config.yaml
model: "image denoising model"
dataset: "numbers of one to four digits printed on busy colour backdrops"
train_examples: 73750
image_size: 32
crop_scale_min: 0.8
horizontal_flip: false
translate: 0.06
color_jitter: 0.2
task: "denoising"
loss: "charbonnier"
noise_std: 0.6
arch: "unet"
norm: "groupnorm"
activation: "silu"
weight_standardization: true
channel_attention: "se"
widths: [48, 96, 192]
blocks_per_level: 3
block: "basic"
attention: false
upsampling: "nearest_conv"
init: "xavier_uniform"
residual_init: "none"
optimizer: "adamw"
lr: 0.0027
beta1: 0.95
beta2: 0.999
eps: 1e-08
grad_clip: 1.0
gradient_centralization: true
steps: 11600
batch_size: 128
epochs: 20.1
lr_schedule: "step"
warmup_steps: 1160
weight_decay: 0.2
Rows from block 11 of a small image denoising model, named by matrix and row number. Rows with one number belong to one channel. Each number is 50 + 10 x the weight over its row's rms, rounded and kept within 0 to 99. All counts start at 0.
Before each channel's rows are labels from the 100 images, of 14976, where the channel reaches its highest value: "strongest on" is what is common among them. Only what is clearly more common there than usual is listed. The data: numbers of one to four digits printed on busy colour backdrops.
# convs0: first 3x3 conv (model.decb.1.0.convs.0.weight, 48x96x3x3, standardized in use, each kernel summed), inputs 0-95
# convs1: second 3x3 conv (model.decb.1.0.convs.1.weight, 48x48x3x3, standardized in use, transposed, each kernel summed), outputs 0-47

strongest on: black ink
convs0.15:46 58 42 46 41 41 55 52 40 53 36 14 39 42 56 47 36 47 53 65 49 56 65 50 69 48 67 60 55 53 40 40 45 44 36 51 38 50 33 57 41 68 51 49 58 62 48 55 59 42 38 53 46 62 47 44 55 47 53 53 53 56 38 46 53 53 60 60 54 60 43 60 42 60 26 46 48 73 55 50 37 35 37 41 49 44 65 46 53 54 36 67 43 50 65 42
convs1.15:56 37 64 41 56 48 62 59 62 59 59 52 52 44 55 57 55 65 54 63 52 52 63 60 56 40 47 49 48 48 48 44 42 43 51 55 73 42 42 48 41 23 44 41 24 44 66 40

strongest on: blue ink
convs0.23:22 61 60 54 48 45 30 29 49 58 47 34 41 52 43 28 51 40 50 56 65 53 29 37 62 53 54 51 53 27 36 55 59 44 55 42 58 56 38 48 42 28 52 48 46 40 37 41 54 55 48 40 45 59 50 36 50 50 42 51 49 52 53 58 39 55 53 66 58 29 59 46 66 37 70 61 47 43 49 52 58 64 49 54 52 51 57 55 42 58 57 53 37 42 49 58
convs1.23:53 56 56 49 52 62 50 65 57 44 63 62 22 73 57 48 58 48 46 37 47 59 64 56 47 39 38 69 48 39 58 60 41 49 48 44 47 39 47 28 61 47 44 50 45 44 53 38

strongest on: blue ink; purple ink
convs0.22:67 20 57 46 53 46 46 50 49 47 56 40 42 52 52 54 45 45 67 62 58 45 45 54 71 49 25 54 39 50 42 52 36 49 36 57 68 49 48 53 49 65 38 33 45 49 44 61 57 43 50 58 47 62 50 63 43 55 53 35 56 58 58 41 66 55 52 62 62 52 41 71 52 62 54 48 71 70 46 43 52 38 47 69 67 56 60 52 48 57 46 52 60 59 52 37
convs1.22:43 49 40 50 71 54 42 41 44 51 34 49 59 54 57 54 54 60 58 57 57 73 65 64 53 46 51 49 72 52 43 55 55 52 21 58 48 51 59 46 41 46 57 31 38 43 45 48

strongest on: on a plate; red ink
convs0.39:54 50 47 53 57 48 53 49 49 46 45 44 48 56 48 48 51 56 47 60 25 52 49 54 57 52 70 38 50 65 66 60 55 64 41 49 41 53 43 57 49 34 45 34 43 57 47 62 51 65 21 49 49 52 42 55 45 29 40 30 52 54 64 47 59 61 55 60 54 64 47 39 68 54 54 60 66 43 51 46 32 76 53 68 33 44 52 38 52 52 47 55 66 41 50 37
convs1.39:54 57 39 36 45 43 46 55 48 54 64 51 41 48 47 48 54 41 52 71 50 28 41 49 58 61 73 69 74 53 39 38 35 60 42 58 53 45 55 38 48 48 62 43 49 55 51 49

strongest on: white ink; length: four
convs0.2:52 28 46 48 44 48 51 51 60 41 44 29 12 54 41 59 34 36 41 68 38 51 34 39 43 49 55 50 80 40 38 54 46 53 52 38 37 52 35 70 39 48 70 54 39 51 61 51 47 50 63 51 59 44 55 59 53 51 60 42 53 54 58 52 63 58 52 64 46 54 43 49 44 44 49 48 50 49 60 52 58 55 45 58 56 47 55 34 61 45 49 63 56 59 61 50
convs1.2:52 58 55 64 48 53 48 60 56 58 46 59 48 47 51 44 46 34 64 63 28 63 57 51 50 47 37 42 49 50 54 42 42 74 53 26 29 66 39 51 51 57 42 44 61 44 38 44

strongest on: length: one; black ink; last digit: 7; first digit: 7
convs0.1:55 62 37 42 53 52 34 50 72 56 55 56 52 38 43 46 51 38 49 59 37 40 48 58 43 46 35 31 47 43 44 49 53 52 67 39 43 49 48 48 47 40 59 52 47 44 41 37 45 50 59 50 40 46 49 53 60 54 25 58 42 59 47 60 41 49 43 46 46 50 73 38 50 45 80 61 52 37 49 47 57 73 63 50 51 55 40 56 53 76 68 30 48 45 39 60
convs1.1:38 64 57 57 29 63 45 49 59 44 52 62 47 55 57 40 40 46 45 56 63 56 58 47 72 46 43 46 48 38 58 65 52 49 66 43 63 56 33 38 47 54 43 37 60 51 34 33

strongest on: length: four; white ink; pink ink
convs0.16:49 38 50 52 43 45 51 55 48 51 59 55 56 49 36 56 52 50 46 58 54 46 46 76 75 54 53 50 45 40 54 65 56 51 54 23 51 55 62 52 56 50 27 53 55 54 29 60 58 50 52 44 39 48 38 40 37 55 49 51 53 48 62 26 53 49 54 58 56 50 51 63 50 52 52 55 47 57 71 46 49 45 46 51 52 56 48 49 54 48 56 36 55 51 01 49
convs1.16:45 50 55 47 51 46 50 54 50 49 53 42 51 60 51 56 55 48 50 59 36 40 49 53 70 52 54 48 54 46 45 45 41 55 49 62 58 68 00 41 45 49 51 53 43 52 43 48

strongest on: length: four; the digit 8; yellow ink
convs0.40:43 46 50 39 52 49 53 52 54 46 57 52 53 51 46 46 44 48 49 63 46 57 46 45 52 49 53 33 54 41 76 57 58 43 46 51 49 56 40 60 55 42 40 13 50 65 37 34 57 53 58 48 43 41 53 38 55 31 54 29 43 50 55 58 48 48 56 47 45 29 51 53 52 58 56 51 71 19 59 49 59 69 49 43 60 64 48 71 49 53 54 53 46 51 50 26
convs1.40:35 37 13 30 47 20 49 53 45 55 55 51 50 48 50 44 51 47 49 48 52 42 34 46 56 70 63 55 54 63 47 53 49 50 56 57 49 52 54 56 60 57 51 54 49 47 52 60

strongest on: red ink
convs0.44:54 48 37 46 51 46 63 55 45 65 42 46 53 60 44 22 34 38 34 34 49 50 26 52 67 53 58 55 51 67 54 69 35 70 58 41 33 52 42 58 33 40 45 45 43 51 49 58 44 37 43 49 49 68 46 59 57 51 53 48 40 56 53 47 49 49 49 61 36 69 56 53 54 47 65 55 34 65 46 44 37 31 52 54 55 37 40 48 49 56 53 48 50 63 52 60
convs1.44:55 43 51 58 63 54 61 57 72 59 53 60 58 34 46 42 54 48 66 60 53 64 58 56 51 42 49 42 46 53 27 40 67 47 46 55 56 50 53 45 29 54 32 39 39 53 49 32

strongest on: black ink
convs0.6:51 49 52 47 41 53 64 58 61 49 44 43 47 35 52 51 51 41 59 67 42 53 41 54 62 58 16 42 68 50 49 65 55 48 31 60 55 55 34 39 46 36 45 38 41 58 52 66 49 52 55 64 56 60 37 74 50 48 60 35 62 49 46 41 60 55 51 60 66 56 34 56 50 57 41 50 54 59 43 40 50 30 53 47 64 45 58 47 64 53 41 55 57 71 53 62
convs1.6:52 83 43 52 54 50 51 57 46 51 63 42 53 48 40 57 56 35 76 58 57 31 38 47 56 52 57 43 50 38 53 28 46 55 62 58 45 62 56 40 45 50 56 44 54 58 56 43

strongest on: purple ink; red ink
convs0.4:34 45 50 47 42 55 43 50 64 51 46 51 51 52 32 44 48 56 43 38 44 58 45 35 54 63 37 58 39 40 61 48 29 59 52 41 46 56 56 65 44 55 45 52 34 40 60 37 47 27 52 58 47 46 44 59 67 54 29 57 41 51 47 54 41 39 45 56 54 55 68 49 56 58 72 59 65 51 42 43 58 48 54 51 60 55 33 63 49 71 63 35 44 48 34 73
convs1.4:57 63 63 45 52 53 64 51 59 51 61 62 43 49 30 31 57 51 81 46 47 61 54 47 39 43 51 48 49 34 63 37 51 64 44 47 41 50 49 49 54 55 35 52 46 43 50 29

strongest on: green ink
convs0.45:54 62 46 40 45 50 55 63 58 15 53 49 57 51 37 57 55 62 56 50 57 44 54 48 47 59 55 60 37 69 53 31 55 53 36 27 46 58 59 48 50 33 31 61 48 53 45 46 56 49 60 56 31 32 64 28 36 45 41 54 43 31 36 33 43 48 54 52 46 50 50 53 40 50 55 62 45 39 62 54 43 53 54 38 55 58 57 54 65 35 54 50 56 52 47 49
convs1.45:58 44 58 48 64 58 41 41 53 56 56 62 60 34 59 34 51 59 34 45 58 55 59 60 50 47 48 45 44 46 42 64 66 48 48 44 61 51 42 82 60 36 52 36 40 42 50 39

strongest on: pink ink
convs0.0:41 43 57 43 60 51 46 57 64 38 45 46 26 44 55 43 32 81 44 60 40 36 44 50 51 52 45 41 68 32 53 70 43 56 53 57 43 42 59 60 46 48 64 52 30 41 17 49 51 40 54 53 49 39 56 66 40 50 51 44 59 56 46 49 50 72 55 51 57 30 47 51 57 47 51 50 43 40 52 56 65 40 50 51 57 30 53 50 57 44 44 56 57 54 55 51
convs1.0:41 44 52 58 37 75 56 67 64 61 62 67 64 49 52 45 60 41 55 55 63 49 58 50 44 48 33 27 52 55 40 49 53 52 55 55 41 56 53 55 52 53 29 40 48 36 58 44

strongest on: black ink
convs0.27:35 51 47 50 47 38 59 53 40 14 60 45 62 49 46 73 50 58 38 64 62 24 56 38 58 67 65 53 33 40 49 39 42 47 43 53 41 59 45 55 55 58 43 57 59 63 55 61 55 63 48 58 52 50 47 39 55 45 55 47 54 55 42 47 48 41 49 48 56 49 38 56 45 53 36 49 37 50 52 53 49 39 28 52 55 56 25 40 56 67 59 55 68 51 50 41
convs1.27:42 64 55 49 64 55 62 54 54 53 49 50 46 45 51 61 60 68 51 54 44 48 69 34 40 47 54 56 37 41 43 54 54 34 63 47 56 24 60 56 47 23 46 51 39 51 63 52

strongest on: red ink
convs0.5:44 43 52 36 35 39 57 62 58 62 43 38 35 42 44 39 43 39 55 59 32 61 27 55 53 43 44 64 40 61 37 70 56 32 74 52 49 46 47 63 38 62 56 43 39 44 36 69 52 54 61 54 62 75 52 61 44 49 44 40 61 72 51 41 56 52 57 40 57 57 38 58 52 42 46 58 55 57 59 49 37 56 54 46 54 42 55 49 50 56 50 57 48 46 43 35
convs1.5:56 55 51 42 37 49 49 51 57 46 51 56 52 76 65 44 57 43 38 43 63 59 41 58 58 48 37 52 49 26 64 59 40 54 50 47 59 50 56 56 18 54 46 45 67 53 50 53

strongest on: white ink
convs0.32:61 60 44 28 57 39 67 50 58 47 56 50 40 48 42 56 46 41 63 59 35 57 51 47 60 54 42 65 56 51 45 65 59 43 65 28 70 67 64 34 53 51 48 50 34 51 18 67 51 52 39 45 56 52 48 60 40 55 51 46 55 53 59 38 46 59 53 55 40 54 49 46 53 42 58 42 74 55 47 55 53 45 45 53 56 29 48 48 53 40 38 49 51 71 52 39
convs1.32:42 59 42 54 51 45 39 57 42 49 46 45 72 59 53 48 54 37 47 40 47 38 35 31 49 60 44 34 50 57 56 36 41 54 52 41 35 73 52 47 59 56 63 47 75 53 59 46

strongest on: yellow ink; orange ink
convs0.8:42 52 13 66 57 49 51 51 01 55 50 50 37 53 47 52 38 55 44 62 38 45 45 47 65 48 61 56 57 30 33 54 50 56 61 54 45 44 65 49 38 51 57 43 41 54 52 55 47 49 50 55 62 54 42 39 53 51 58 34 39 52 45 46 57 52 44 57 55 38 50 53 59 59 47 47 30 46 49 52 47 56 55 55 58 49 56 49 44 50 39 47 40 41 49 70
convs1.8:55 48 52 64 60 54 45 46 51 67 37 53 67 44 58 47 50 46 45 63 50 61 63 65 48 46 46 46 47 57 22 52 75 45 24 54 50 42 52 47 51 47 49 34 39 43 49 57

strongest on: length: four; green ink
convs0.38:66 33 46 42 69 34 32 53 43 45 65 65 51 46 43 40 48 63 55 48 61 44 46 45 33 48 33 47 57 68 50 50 59 74 72 43 62 53 48 60 41 29 45 37 55 48 52 48 40 71 50 48 48 48 61 61 37 42 47 42 54 58 55 48 53 62 44 41 44 53 41 37 63 49 60 60 56 43 52 56 56 52 48 50 44 57 44 48 42 28 45 54 65 41 64 33
convs1.38:49 44 44 61 64 62 50 48 60 46 37 33 44 46 44 71 43 44 28 36 53 46 64 50 47 48 48 52 40 41 46 76 49 37 60 50 36 57 54 48 61 59 48 64 63 55 43 40

strongest on: length: four; white ink; black ink
convs0.42:38 32 44 39 42 21 57 37 61 43 60 28 27 50 60 61 36 48 47 63 52 47 36 45 60 39 52 57 63 52 36 61 42 55 44 38 33 66 45 64 48 63 53 51 44 53 56 49 60 56 61 45 61 65 53 53 40 57 52 35 59 51 58 40 59 56 61 56 63 60 32 72 51 41 47 43 53 58 47 59 48 46 51 67 50 53 55 43 49 44 52 45 55 52 60 36
convs1.42:52 53 54 52 44 51 51 47 55 49 52 59 43 42 52 55 53 57 59 55 69 46 58 35 15 49 50 54 50 48 56 38 46 64 50 72 23 46 55 57 68 41 47 54 56 49 47 34

strongest on: green ink
convs0.35:29 64 14 20 61 60 56 48 57 52 41 42 44 51 53 36 55 54 45 43 32 67 60 63 71 60 43 36 57 65 43 56 53 28 60 48 49 47 72 56 40 44 46 57 49 57 55 49 59 58 40 56 55 47 51 54 46 59 60 48 46 53 51 41 47 56 36 49 45 48 58 57 62 43 44 45 54 60 45 43 54 51 62 58 66 48 54 52 44 47 51 43 44 36 39 39
convs1.35:42 61 39 50 41 38 38 35 27 47 42 40 60 48 50 55 45 59 37 58 38 45 49 57 53 62 59 49 53 72 52 41 65 34 50 59 57 54 47 47 54 40 72 44 49 48 57 69

strongest on: yellow ink; the digit 7
convs0.19:31 45 46 47 28 37 42 34 34 71 64 52 42 51 46 47 51 28 55 72 38 39 47 53 35 44 59 69 54 32 25 52 38 52 62 50 44 52 48 45 57 62 62 36 46 57 33 53 51 46 61 47 52 41 49 34 53 55 48 58 43 41 50 55 67 47 50 49 48 50 55 51 53 46 50 45 45 38 62 56 56 68 75 58 48 54 47 52 37 54 55 43 56 54 46 61
convs1.19:68 71 54 57 57 43 44 71 32 59 40 56 61 68 61 48 48 51 69 44 56 51 49 37 56 49 50 53 41 37 34 26 54 38 50 47 51 43 49 51 42 52 51 42 62 54 47 57

strongest on: blue ink; length: four
convs0.41:41 37 40 59 51 58 59 57 48 54 52 48 51 58 43 45 30 34 39 61 43 49 25 47 64 47 37 53 62 34 45 70 27 61 56 44 49 43 35 74 45 65 56 40 46 45 56 51 54 39 57 51 55 52 57 65 50 62 57 43 42 42 49 42 59 51 47 54 55 43 49 58 67 39 48 41 62 28 50 45 66 40 60 56 77 48 58 47 44 61 49 49 43 60 52 56
convs1.41:60 44 59 44 58 64 60 64 67 52 63 54 30 54 38 53 41 38 54 59 54 55 55 63 47 41 44 63 33 42 47 52 48 66 55 54 56 39 53 51 41 45 36 58 25 54 48 32

strongest on: length: one; pink ink; the digit 7; first digit: 7
convs0.24:42 51 57 59 56 45 60 64 45 58 50 55 56 29 60 75 52 33 60 54 37 43 67 64 36 42 46 34 47 58 54 47 56 37 51 51 54 38 57 43 53 45 57 55 51 56 61 46 62 56 51 60 23 36 51 65 62 46 49 50 45 49 48 55 49 53 39 53 43 36 26 36 45 46 38 35 47 58 57 62 33 41 42 50 51 57 32 44 46 50 62 25 63 50 50 47
convs1.24:39 38 50 52 64 46 49 40 50 39 47 40 55 45 66 48 28 56 39 29 61 46 29 47 68 55 46 38 48 66 69 65 61 56 59 48 54 49 46 43 45 62 45 50 46 43 39 51

strongest on: red ink
convs0.3:63 31 55 59 50 46 43 48 52 49 55 40 46 49 53 58 44 49 64 54 57 46 47 51 64 47 49 50 45 41 47 49 38 56 42 55 62 50 52 48 54 64 46 37 46 44 43 56 54 51 32 52 74 63 50 34 51 47 65 46 41 60 68 44 48 72 40 75 62 60 54 64 76 56 51 51 10 68 50 63 51 47 58 65 51 51 57 46 50 54 50 45 53 57 52 55
convs1.3:77 54 73 59 56 62 48 53 54 46 54 44 48 42 51 55 51 47 52 58 54 40 39 41 56 30 38 50 30 33 54 46 45 60 73 52 45 57 54 62 46 49 55 58 60 61 58 39

strongest on: pink ink
convs0.12:37 50 49 58 55 53 61 60 56 57 46 53 54 20 61 69 51 49 67 41 38 43 70 58 63 40 43 38 53 58 53 47 51 47 45 47 36 37 49 41 43 46 56 61 54 56 60 46 26 45 46 39 61 52 44 28 12 46 37 57 51 35 63 51 55 48 51 42 48 50 57 67 53 54 54 48 50 55 52 38 48 51 52 46 43 53 55 53 52 42 49 60 26 54 57 55
convs1.12:48 52 65 56 44 66 58 60 56 58 63 68 45 36 61 40 47 46 76 71 57 56 62 52 59 43 41 42 49 44 51 42 49 63 50 51 37 44 50 61 56 51 34 46 37 35 43 39

strongest on: red ink
convs0.7:51 58 64 64 54 46 28 41 60 62 55 36 48 35 59 58 59 32 52 39 40 60 45 56 32 47 70 36 42 50 55 52 51 43 40 33 45 31 59 42 44 53 44 54 41 56 71 36 46 58 57 55 42 39 54 52 33 39 44 55 52 52 57 53 39 43 63 22 51 62 54 50 49 50 52 43 36 52 63 53 46 54 44 35 28 56 57 59 61 46 47 61 59 37 55 55
convs1.7:48 44 52 39 37 38 53 44 56 43 39 47 39 43 63 41 47 56 52 24 49 44 43 19 52 46 50 60 38 47 71 56 44 53 46 48 62 55 37 39 62 63 41 60 54 53 55 53

strongest on: length: four; white ink; the digit 2
convs0.36:56 73 57 46 38 47 50 33 57 65 35 31 45 53 48 30 40 54 57 36 26 63 50 63 52 65 49 36 63 36 51 50 52 55 64 36 65 71 50 59 38 59 65 41 33 43 49 59 60 52 55 57 58 56 53 62 44 54 40 31 63 60 58 43 64 61 45 57 59 55 42 58 50 44 48 51 55 46 44 32 53 54 56 56 64 51 56 51 57 46 46 48 42 44 41 43
convs1.36:71 57 50 57 53 48 55 53 59 48 51 46 35 44 33 69 44 40 45 41 39 55 59 58 37 41 58 47 46 47 40 54 65 39 49 41 60 65 35 43 26 41 45 68 52 54 43 38

strongest on: white ink; last digit: 2
convs0.18:44 62 47 53 49 53 39 37 56 53 34 46 56 52 67 44 50 41 49 38 39 67 50 38 62 16 46 39 49 52 51 57 44 44 51 70 54 46 44 53 50 72 48 54 54 54 15 60 54 50 49 57 61 43 46 65 50 56 45 43 62 57 57 49 52 53 57 44 46 60 51 56 52 51 36 23 41 56 31 56 37 60 59 53 55 52 52 51 48 35 53 34 48 48 62 58
convs1.18:53 69 51 43 44 67 41 67 58 47 63 49 55 41 53 45 48 46 56 69 57 54 51 67 68 50 52 40 63 48 43 47 33 63 53 41 59 57 52 31 24 45 44 46 44 48 49 43

strongest on: teal ink
convs0.37:71 46 63 63 40 52 34 46 47 56 46 46 44 47 52 58 48 47 51 41 64 53 49 52 42 51 33 63 27 40 27 43 28 54 52 52 52 45 61 49 46 61 53 72 57 16 41 64 47 73 61 43 47 40 47 42 43 58 43 48 44 42 49 49 49 54 49 52 54 44 41 35 59 52 40 44 48 38 50 53 37 66 49 38 50 54 53 43 38 36 34 49 36 44 44 50
convs1.37:68 52 71 60 58 71 62 60 62 50 56 60 43 60 48 51 50 49 45 60 55 62 67 57 48 27 28 46 42 34 58 66 42 59 57 55 49 48 52 49 48 47 38 46 44 46 53 45

strongest on: red ink; length: four
convs0.20:43 34 48 35 46 48 48 35 57 58 55 36 40 51 48 35 38 54 20 52 69 57 44 39 60 53 50 57 57 55 36 56 28 49 47 44 43 69 54 68 37 53 38 44 44 52 41 61 67 51 47 75 55 49 55 49 35 55 60 39 53 58 53 39 49 60 44 53 57 60 54 53 72 52 52 40 46 57 45 45 48 51 53 57 67 46 56 63 53 45 24 58 55 44 54 52
convs1.20:65 45 59 49 58 53 63 47 52 62 65 56 60 42 06 57 54 55 51 42 45 53 57 59 52 36 61 38 57 46 40 45 48 52 37 44 35 50 52 51 59 45 47 43 39 46 45 49

strongest on: blue ink
convs0.9:36 61 47 73 50 41 53 61 67 40 46 53 54 50 49 49 49 44 56 59 39 52 45 38 47 44 41 52 52 34 45 65 65 48 51 50 54 71 51 39 39 27 58 43 36 40 55 35 42 49 55 60 46 46 52 48 54 37 40 53 51 43 50 57 55 53 60 31 45 58 47 49 48 31 57 51 39 49 54 60 61 51 40 37 38 45 52 48 60 54 56 58 71 68 67 15
convs1.9:45 52 41 49 48 46 41 59 48 28 42 49 35 65 55 44 48 36 42 30 52 39 42 46 49 57 50 59 40 54 83 55 33 38 61 45 53 53 49 61 54 57 52 64 63 51 52 53

strongest on: length: one; purple ink; blue ink
convs0.47:45 60 53 54 52 46 44 39 58 49 53 54 53 51 51 42 51 50 54 54 47 63 56 47 41 35 56 32 46 36 54 44 51 46 56 52 44 56 40 44 41 54 58 55 55 48 54 31 45 34 69 47 32 33 61 30 52 54 28 60 46 32 41 69 35 52 53 43 33 26 64 49 39 33 63 48 47 30 59 48 71 44 50 40 48 57 51 65 44 59 72 51 45 48 46 43
convs1.47:51 40 55 45 35 47 53 56 46 44 55 57 39 47 48 43 37 44 32 25 51 52 44 64 54 51 49 57 55 67 71 59 32 44 57 47 63 47 40 66 43 65 46 49 42 46 44 71